From a checkpoint of a small image embedding model: 4.4 epochs.
Rows from expert 1 of block 3, named by matrix and row number. Rows with one number belong to one neuron. Each number is 500 + 40 x the weight over its row's rms, rounded and kept within 0 to 999. All counts start at 0. Numbers have three digits each. After the name is the row's rms in percent of the matrix's.
# up: expert up (model.blocks.3.mlp.up, 32x48x96), inputs 0-95
# down: expert down (model.blocks.3.mlp.down, 32x96x48, transposed), outputs 0-95
up.0 034:460501516442439444463461583462500452513551523508469532448522581517493544508452511539455598445547538463547519508470438502484445551529507510490508589478482498505541452485450515499533521442527518475512474481464542568498576448497508472517463436459467554438504541600482504495470484481497477552
up.1 143:507576572538457449526530540492418507458468476530449568459521491448483504553535483525458535537516443520493518485448504544557548426533531546570472482541444508513555519477516475485508546421550473488493488360512502534481512502520482462468514472443556503501499507524496424548485472517477576486
up.2 097:546510545474586491446494541494476488473507516528505465532493560454489512510526444508460496497427509546530503442506430452468439490530532534472523641504479544476493506490543499496484517529485598406533486470493511510477533522518608448442392543481472472497547547458484495492472524526510491520
up.3 117:468583471449493432473559446489556484442544468518485516482549498501516494461462533476441545511464537503546535477478506588487517502481442476498498504473462545488547493482439499599530476469581513427529488510528492508501532554574515512475466470418529468506440472508519430492490434604535534542
up.4 091:511490538531464514459521506474428488539471396456470494459488475477495489497521541480488484540554476502559481475547524420558532436523533624492500487579447538560567503504546546491508464413532466426486508475515473530512519572498543530496447474537474468526472482546560488529524465522433466533
up.5 030:497481417459516557502491517450487551445533519513515527553469470454545527465444529571553555476536503539574448518507470521545493437478522512530583542511512564506526497511503484426586526436488473530467577431497448473501516428483472443417505511511426514467504507515462523542541476436483505511
up.6 094:558511535472486487468494537454469561492462502424490507497485555514532562578488532505503413546488502547485560476508548493561482468531448527527523565615458472502466540515451517466563525488527484464504543446462534517440499476439537452531462422451503446544473525487536462551480415502488457520
up.7 066:562568505540523475535511510509571457560537468482532416523478441511569500504524490571418502446555453547524510502554474505513521580511525521487469532491519526536489478453488542470454476449499466507526497396475417502410478476447450528546478518471454534546521451490460502520515434503531496563
up.8 143:472513630466477534528524475502498522540530446480527442533516488475472524454539485456515522495544542510456510463445470500572473478522513468504421397560519522541527511476522449491461526518491500501483507596526484470479532540450559444496516421485415558576498449525503526530442568466518492487
up.9 109:535401452446461509467481510467529500554525488493600502492491505509504465500486511529476470455471518551577537532570521510622488494510509488478488534465490529478443418514417483460499527542467515466501493459490597508501522488467497502497566509476476502532520471519552512471499377430536477567
up.10 011:524458536486538456487483499544453480521460514477455544556506497547420500563491539592465484499529422442498505561527482501513434506489541586522522475482462472477527546521543439481540534538573567525534511487473482513473537487526427464492468546474383522515498489564445435454438463505522513491
up.11 110:524571531415498509494452455482521573466503525422497467483419524510582461539465443508476499506496461471456492484455525489562532432525518505489552501486487558470455491595501589583503525530511478501484478503528525542505455505543536472500469485473575416436531509540530488525492456572436522493
up.12 074:461505533568460465486539478506493477510511476497499551499515513558620587501553556524562421507499517479549562514473492461482513543443481425548510495571579476480491513521481580496466486455504516427541417476482461481434508432474478517470451562471471500502492481482540433531445485494478520505
up.13 129:523456425468539496427527491597470502463501546463521504483471538511507530506488467520474582504483425460531507559445507493508522456445563459555553476487493447498495441489434512455581462532526429571539477467528493526534462492543546519478535499525506415513505567573561432521497455495516501483
up.14 052:454553499521480442531548602545539573541499524440531502457440516506534428442454550439499466479527498505484487524492503547451453476426459527496493501508483508555500488486575508451510504535467571498482461448464547496479539501517498539444425578477516520528491536438507508474454450580585482497
up.15 061:508567507522520429498497584521567499564549478446494533459485476517464543454510538516548462475483456508584557487505457550498464479552472460517507532515457450495555475511453479434500486494483565453507554415511523485449523414479485538443482524423546489514484594490496480507542493452556542444
up.16 095:525533510501561428478521513477496473448533462490524578513493479501544448464538513546492499538449526523539518485463430475549579496510502484539541508520541495452409451543468590467472497502443540520564485513538502526441492502415454503498559471475597444459485543458488491488403470530476539546
up.17 063:514533485476528495488466505578551492546510553553550484393400457475494562615475455485512535510491488500521427493523508586471487509510494510490484482463460510494510509454490475431545498442460511470463494523462568468483510492458543523434498547486505483590495503516435555458566477534530534560
up.18 021:527506517477479506414523529496580570533565535418514508487505469410492545433447498449484528445482501550467522501550518498551555436534501501432555546531438529568548535447572507484484532500554503447488476478484468507510502505463504461449563473444512477418499461547509535445524476524548519499
up.19 020:442577515480509523497502544508485468553455512514511478532483458505555512502434554448533487412505404475584518469563501515513477558515508478453490491485451439548522518533533476437532487493465518462509460459508573573454539519431511463460459546580538506543499570502495505440517420563504498489
up.20 031:501555556517452476526521492462518506521523462524529555430484522458535574456446594508561513516548409484528468513509507508412507468468520523446506524496483424486578564515553490465489483528488474555522442479534485540459511498510438495444443426514495506563473475520480551466445512524425566522
up.21 100:499451513507503499524490511491498510491494485538529450478473434480510539488523534527575460512494542470513591517506458462543472473557414551488544512428530519454526523564461514420575492449550513496529455490489532571510505446503509506505497504373410468517476490427427494551554536523527451523
up.22 059:488451520457485574502506551510485489503476500463520489475559533570530547506504466479521521476501539462489528470455522454489502536443528536537473586510516410479548494552509526454576519519554473486531485505407439590411479546505565444467489485406455494516528556468498472530439427501517514495
up.23 104:477548564511531454491454584486496529499527433514542490549506485499443522493513481514475513523462469494468428384392448454525528511569503524533487497579459482504474446514539542443571571540504541484539523432528523567512502543533504460515548482483470523497518422548457509494460481447490481472
up.24 040:537491442484489530469473521456529500565517521433486491509496466445448553425525436531442494454508496458580442536564477524464504446543534473509574517532488489522491505506537492453510414416557495479556513501404503523461498513561539507487493531503464482466502522626519530544526476548518552481
up.25 126:556516590487513473497432501524538463502471493514539440476499524407499546547446472489468513571423553553481452519489553477489567486464606552511497559502554443473532561469465488434511454471518505444536481429542482476512508505512539509567478499478537515486485531506462441488523473457441497568
up.26 091:506512515458566585511479504517510495498497502514535473452409507456519511441485464553451518489454481534536437459511539570548536438499570444563485564426446459494442512469501500471476474514452569538562510499469543475478543572500535470518508504469488486615509448557467496496562486502493502440
up.27 096:514548481505505439507478517481483514450548458509515527485460503539518434491535470556560500509531482499557538552502470466547545533513614490635503489514538477497415469533505502464478508503478464494488436489540537450536550402437480563411519438455480543482456497499435498504511489464526529511
up.28 116:455531509515549477503491477485469466508504536508436545511509574508467539489455561509479407566468510538459531476517506525472471538518456553524492547541540532559425516432444495431446539549518481464483533391428502552500538501515474476548522579495551468507460522510428482463489459586490516470
up.29 036:463432471474467484502446479457517439570619467481482496480509494489527540479491544509494535479542464442564519467531503432491464561546501551501520519495498602473486470528519444485488512442497514508550489505449535564522479475557475452500470458416473524515495549532550495400570491589516514500
up.30 044:510618473497494558497540482456496460524570558491565509502508497509567460437447538562551472529467464503536519447510486490472565440504512420503501528487488520513444562489491468541495481504488542456495500537396507505536501437511527498498507448489479461524498497499426465431436514605564488470
up.31 089:537476463460527567469519521527469501473502493528537530532518522599478421513547516576445522569500517504411469522508525504439497512559496474494489517444583508520438443543483533417498453506508528502482473446459561433549530528482438480498403472523475506428516495513476497467574493561474504499
up.32 171:496474462521560385535486495522460536499528494519489504559553515481502513452441573486480580442523522572425449456469427531473540488510466399564501489505519546492487510388511464508501475532506496548503543441541490464495426568485527507547527500515482508535498504550520475469464498552515458539
up.33 103:578455573471541513446503481475456479468478544453528458452541566570421451548456549520554498491434510513534599499468543471425475445480537458529431528470445566502463489535513490522503523508560536507546543498465500479474554578444570510500486510477456505501507494484435522504486504458511488459
up.34 206:529531544511493491510467482561571461473531536493533467504468525494500525563456507466514405500422464455494537483496442508421507566475523596472538506531472547457499510545595494474500497515500510450477482538566444508528527462514512360443498466557496473526503508533468522512496430574509511488
up.35 149:453410450561511509490530457469499495503567501451536525561451479552500498496534489542455495470536476397492485523447470510515512477445468453535547499515486465433452470469503547499550517556468532489513451546443461494539593499482449555548547555533561487497566506503512518494512479460608447474
up.36 109:497542517462546525474495541504530580426574503395557435504512460490516514578528504487516463490443528459436531521503504533458495524464439517509555484477439520499490445589459562465484458490476556582570454496411515479496536427540505501505530512532512468479472537448522477516542474501529468479
up.37 116:476519525513475437551497508522459490528528459466462521539525480508583486514434563530562516523475545538516563530488528469582489494479579458466470515505522473531489584450424530491468562487446497393514455494479529450447519472428528538485508469475464538403492516470477510523489567559536477456
up.38 047:439555485459515492470525572474556481508541555499499457489532524480514508532505522574481524423491476541482511504471486487463517441563519594490569432503579477580491505496489517456467579484514446455457482423503454518525457502496457423585522462452535447514553499560486533452516457506453508498
up.39 044:568535464526535543481406487469521506429537491514496514533522538487552508502517483489469504415538441466571475458499511528505559529516502462548546534488508444534519418538461445496518524503518457490503514460438542430491553531440524516507447534496445416483510598538573495548490493449539431500
up.40 040:536489501482555473486604522509538494544476461513424493544479520464528414521547575504520494491479474556534516467517557474527538523506518516490537498471477405546488483479426506478520503526479406503482531473398445495428515500524394489466503517499455567468580469519498508499511513585513526479
up.41 212:518549544442493470557470413459510457502491531447524487493489541563538481535433501501522490505495513483478576412496495387464533501556528578560508552470508504441563504551546457476532461450517479521502465513542527525506455487545506402524472456502519461489492444538534514543485453592479500487
up.42 043:482412532431487464553484527440520586516494490447537496510492524527576542482455480540555554427445537497528531409535487508555520467586465518496475505491515545515466476486492504480493504464460512534532530437427565551461521448479488516479489563458436484536573584446463483488510500481537488500
up.43 070:478457469461525391496523471513590522474467582493449482428465532536539515463404540540540578522476482437564577520504457443548498502525570526486492582512458474495512526524505607531458468488500490554524482492477475550528501478517495451463489484487482489491454553488511430542472499474493505505
up.44 057:488546528479487498475556409511554461525465528467546496548489507546458463543499517493427440522585513461538494528504532485528540477475516524491432472512503517540428522505509561493448556575518563477475452497481508457437601553503497516496473488513421445563450491439473492532483408490539480552
up.45 068:590522541490503569461495547499514504423464506496532406563548529507483578478527508501458465472428491524507474522484514559482558486487450477451481576446558439485507484571467517425490559452505538436554495506494457509466534497498521493555468565480485441505546535438420523535490469511468520496
up.46 205:499454497453525514533544466525493465561424432463500439535473540563452539516522483535489474473532456542486486434516546446484440430571466465468513481435469526523553566511550549512495470534455510440518509638447485531499484537512536467544456496504530486496466593525496537493477555492486512473
up.47 063:511523539489479467500558475522536477540460485486505541545474485515470536469392532494482581436574512493497515510518517454505497522533488504530541549503506490435571488478493512432530453444518482529524499429498473502503553477597526441469491544393466445442457551520473492545496426539525464590
down.0 045:534416532494559500502525465529497495486478557482465561506475579478405472466491548516451495508567437462501511585480509471507508477457524538428562490496477519424513514515472474492483477538480505488473553570527503498462490484476522469550484527548545443525490468472578557490553398575479429537
down.1 205:541488470456571529473462489560510434500548441536517446523485575534528389524482474501485522549473450493526459456515517418459543490528494500431532560480521499511446524605486508482541423528493499462473515499508484491502434509534490550578484450553566474453505483532502528492548573478447465498
down.2 110:460424528519478500446496415431527569516523498448509530475485539566505517582463479494500474469507489471440546490450532481563537508439586484528499455481465496468528468406524462512498537508542523517531480561558453498540448518416525476542527453503538476506519466522452581502508555562546451487
down.3 083:470420426537501443497562487539472514464577436479436460487550531527495502531507501487522557433503507466516454464476548494529463419548447454564511525477486491509524508490524525640560480538504421572561530543427520489462519510470547497471499497516526455486495504529458494502450511522476504549
down.4 097:515559505547485523537419580463508496479528470488498478471529480497481430547482525568488477509447511594505498536474586498487546476456446547453484463513507427504467566530547501551455512442460521476525506483503558464489521480525561433431473497534482529453481477467446468520565447585466574504
down.5 028:498469428593533494524497481510491494550486482515523452504442539560471480544472445528513486430394483565521510556481512494447556463552456430464529545504479476540468496645563468525519546478559476509471492469503513503468457498477509522510530532524525432499492480431522567454509505450474529504
down.6 098:485558518556498541458494523533447546498507418520448505473524543504461526498514468506532511428537480573527518503441569509477453406424494419512487493494476514501434538553479451511522493529517477586537435511512540400503493555555469508500519510493537530542520455418527511521539549446515455448
down.7 072:454465495538575484506493591490456495452547502443489508503531509553472506486531438528476409506466483495466499482478532440530482499484459498562567470488383462540514420461528537548591472515495515466503466485500507548528453510456548470446513510577544458594514512548480549519480503466491559505
down.8 150:517485507563482496471513547548435502501509446541429508475608516502465563421517537499479515487475523558485459527502576520502484500517462517453488516454501464534517510415481488490497448449507506457522523504506543443484501548483575530541457543485449527480480618445471417531572547445449489517
down.9 102:494541405502478479593492498506547586530438530519469562452513555508527502493544466479567557450553530467414486510511509377482497489501503506499481492523531410527464473441506494522519505483512476560549499440532500453512489520564462435501518435485523509474489528508569425516503457524538536491
down.10 013:512539530449476502589508513506455502564457565561520527554440543486493481512548469451500493459550541492499508482560460504496462469470545456502459464437505500574517482501489488411529464494506523520470513465560588525531436480439546472445483516452496473564454430514526531466598504420488505535
down.11 105:468456483555422471537544476498575459518504482541471508442470483528474502512497508474554463494557444463541518453504487417511523523532571561562527450522453519531581447402493433508509501430493466471479453494521459496455506503521506442456539514576546504543498438567529516500552526517571475510
down.12 071:435547508421462500456554498483462510618570537513460493479561511518512576501493508447519485527504549532515527472548513473505557469418455425472459434538516445541474571472495484512490529514532432506544485518485517444511463492559527471542505474514539488451473477515529464484400561542459535501
down.13 129:553515500503432526468499469521497454495498522533491618480504473490555469510482492453507465542497526563490544466515521517488488557520493532452516505578501509502455466463453460565519503493513475534472542547455444418485513533513506425392551445533569501537552480517578406466424476500544495484
down.14 054:496476439530483543447466518542499560488522514460517533415481416418487531478546497491495500560543494579541497552524507487519552480482465500495481419548512508572426491437481564587486517528490561522494453546465565456499514500475501536452480457541492454506494471490534421508475539509454575443
down.15 052:470497456500582507434520565474491538457506459524520505508521498510477458491480456490504577546408485486529463446450463462433481522542485540419511499524485343495529492487489552566589534533477467518479494511545502542567498470485509505486536533493494572487509530456527518495450462488568508557
down.16 070:473465531479492435577520522493502523506519555511481449454421530563470452523474509526490474516530461587498574420507520540455514493435468516466535447546542617512530474466468457461551490510528482547505481502502420465554528471523525442501482442558501478537413468498512501482543557502558471496
down.17 062:548421472454462555520487508501561478441507495467518534475561521487511545411518488514514553510471451580412468493471509456556521531499494492473541525461496422485509420423524541574569492466496460474483528482512487488555450498462527483509539423504520540459515567510456482529523520554565564463
down.18 024:462452469487470530465508431527464482494525572491518543483582500520492566530514475529507469564461507527513472485524582553463517464510512472461469409521431511474443409525456550542518520555447499514489525502525485511473442476561517448530521510398483487542523424508483468494591556515533562500
down.19 021:528473472475435603462488491547512564597535589487450473465504515517503491442472510471538499465460542513487526464438507445506475519502512486433502497473490504592573510511528560463527592519507464544465449444414480552478547432529524498455478478494473537507458512528466528501465503496582509494
down.20 037:475453504517433463489552512532440509523546545501508523526562487480523458500483458533448487551492475489499546566496524456468445450508549460489458467550440465496579508568601505591419464487513466586521503470463566512502537458540519453559455483479462541478539506452461447468511456491534493544
down.21 132:509555454465419460467425484479457554479583459479566510481435482438497574556527460479533487523415495528440512503461470477464502450498503494457476519534507503539498537461590563447533539493551537550539488497525538554501481472519550487509451515493457506526547559498527435521542493478412537532
down.22 076:511437406493531460548456514519509493465581428538536496501484504473510558436522535498559543504524456465549492554591470533512511470549542500421468480488492418459502484390490525535473457516463490491509479487473554539441531498509547522478514555460480434477453542496563485500575485556537504508
down.23 113:567538484520572544530497524490419494547509490467499536460504532575519443580532414542576468506518500484519539493421507426514561548538492537467499476482475473496464531515529490472562567503490527444555476423502497499501486428541430483488461442475549473527528433474506476513469496441440545519
down.24 044:457531478470564495458501506561556537468387549495471570510500503508532517500510473530498501439467488547508425603490560563513511518539531585604476486402465544460476483476494509529489470480529534470518461472437486505467472543500475497493456481517473474459540554481426523516527474446468545515
down.25 111:489521526481546502508507490471572598499440532476501505470479442549472551494556446445506484475505495525489546478490486394513500561523519508532535458480499423531471414474482443541456510489579530535468495465506516506550474456514514531459525422541503519445480487509537512493471617485606462481
down.26 079:493446534560509501487542460514579494412485555492515470485481435516462505509480493490544476489510532471475524429471502432543409590531499494531460502493510577516529414490505478526487518523528489541466527569470526563534461452448500450493497562501514514515475561481534493471420457445594482570
down.27 080:455485515512490530515528472539490544454471513535571487528502495515576496431487469502492515504431455605498562525437492512564547426460469508488550576522488564452406497583427510468504485581476440522470517466478543411555525507497499508502468480510494475544462529492560468455466486479513485524
down.28 132:522467466522502529504489549524516467508457457485569511516423430587473457431507480547494441512447504507473541539458502429479504451541468449528542468522558461520456478475467552509550481523467497532523532502526530411505507487482476478511502476468577496525489610490593458490478540597564475484
down.29 034:517573480508527533508508485537507461513588447439560517471524558605486527525455467520511406504485502593495489508475564492486523515562518526444481509495449410494505542499494425512511459547520450563508510475504476494473477448436495514475507472451500539482487516490611474525454465454434532539
down.30 049:523484434466538550465478572497471540511453469525560520483469454439514478599523537626459454455486504533507500527437482539402500509500476468570498415534508511508524528510496454516527494516458457463489548522473470535528451520420526496535544484531411477504515529524530535458490536480543459549
down.31 090:468437503491472526569467508477496471548516500496465436553555540514500506521505537415510435428455516557463508524476483495463507534494498513484507437473513493451472498392533448442561492475468506537530503514522488570527484506508566499527528547615399514524477475551484503448502484558587471535
down.32 151:508417458461587497485515466516489489586480556457460469493515533493508572459487536483485524472503559565451539516491520597517512497465492429452534581470493515427572493487454447464558493487556557470520541510524504515495539499436517502529474447453457539431484483470468535506437524447562528503
down.33 118:487520535540501508469508557540494569454455482542483445474554438511500422583461510531472514504548540557442521479497568462487501503479518589540476519501470378500489469455522545489492497465499545462504492509500537458507503500494500485590551501573554472511438503388507452529499428486526482461
down.34 200:489454435504529474592438460506473447536439504506493506513542446512560554524551449509526545461568519454450490522488558504497543495535480476505458453475528481531551451449474403481536521448487509525486551543551491448480525508506496487627510393452470510528514552490492496485498560473540484529
down.35 135:487493512510463495532476456535491497490543489550498506471575551539516459541484491558481517500534487542453491437539593483476566499495494516536525436478540397519487452413541449508521440441540458498468548554555505422527442507555485436451491463543502499507526484578471449511585503443486488525
down.36 126:514449541513397474518531430430481447485546508520501501466486458532447473510510481496529481506491468472527542485514475451567478461551574537545499403497480551508618483419582517546535470460541508458476471534467524506518484477487571467505455515527473460488481490583517514532506539584523476491
down.37 092:546490484495583487612484472534455515501409505524535460443518480504479486504449553470535542461552487599504475455493521469437500489472527502545489521466506457482486535471492453514527476490527437527488506512561551397545503512474530497556495460505493492582514521441444482523451491619454490518
down.38 043:497567543560561534498558483484488490595488515526504508442497541520514484537509461468429456482493490555566428523498563529555522559405486473451500511447509388515540479483469541464453516479550508519510469439487478527459490485478503473477584505466484466512496522409484531513424514519575501516
down.39 047:483450442590485485521477455499530539504459491553532509551461517573487524536528561487511507497542471478455409495519519460515572510541579531480522491471528444448450484530495555446562509442429498548516497463536494524493442547480463558384515591482520471467480485512491482501517411513497494516
down.40 046:473465497457502499571523540543456503447551505482477508497505556553506535438514491480459512515438452445461461484465535525593524481466612460520542574500457488492492510510527511562554457556496493449442539563530465502503472542463461410570479459547491487533499480523486436463490477576433517516
down.41 204:505500482492590502538467578526468495568460488549442516456575541547394492437523502505507516461525518535457486468549469471504484500500541515551532472487456506485529521394470448507519503513492495526553483446459487431490506557524502514528531491500521550505455517433542507484409528450604434517
down.42 035:503400422475427505501538439454517441490562533494492580473447523471488571416511507518549560454538482436554546539543533470503501467458483458492442509467524476502501534517537528552498518534489538532517471540490519509452518454482487572501508483456567425495467434579562515531514502462499482533
down.43 063:432403506429534492516547429521503441465525479463490498523503518573540567456422439438530506481443491528543553528503475486452563527463544567506554535448505548504546510569474531486464435545534503464441513422473542486529487516482584455551496480510514458484542494466519506504504477501556511503
down.44 049:556438503511512505526473576558500513436509520554531572521551548514543522522528506539492453401411477447468489486492542431480478495486513493482514482460508467535518430530521530455499463475465527608557547558523482468536491523454501387447454530525531515527506520481523442447494449487484543509
down.45 078:502437489483379486465537503503450537512479464518517511498554462528521538505453592538527402488494472467544487446505470474482456538493529517556460402570510501516518499485594522492515523380490468494511556480497492550480476478479546517551496530486463541537530470494560504463465524581510453514
down.46 182:504474516483426463526445541571487492496608523532473490530578472499468477510510605493513494484430546569461535493539471561504518446514494563503474454522491507496473557503556429541504466468425494441473496517504556418485556508470525484485461439554502523522489438487442538501510549498422499516
down.47 059:491530476524580428508458500529430603532530552476398462463500523520467510528499495510508484441530530514513507414465421556525474462501593555540485478503560516436536475437497457504490526495505477481499509398526572474507537524495573513495485453504498495483505483467515530499506516518573422507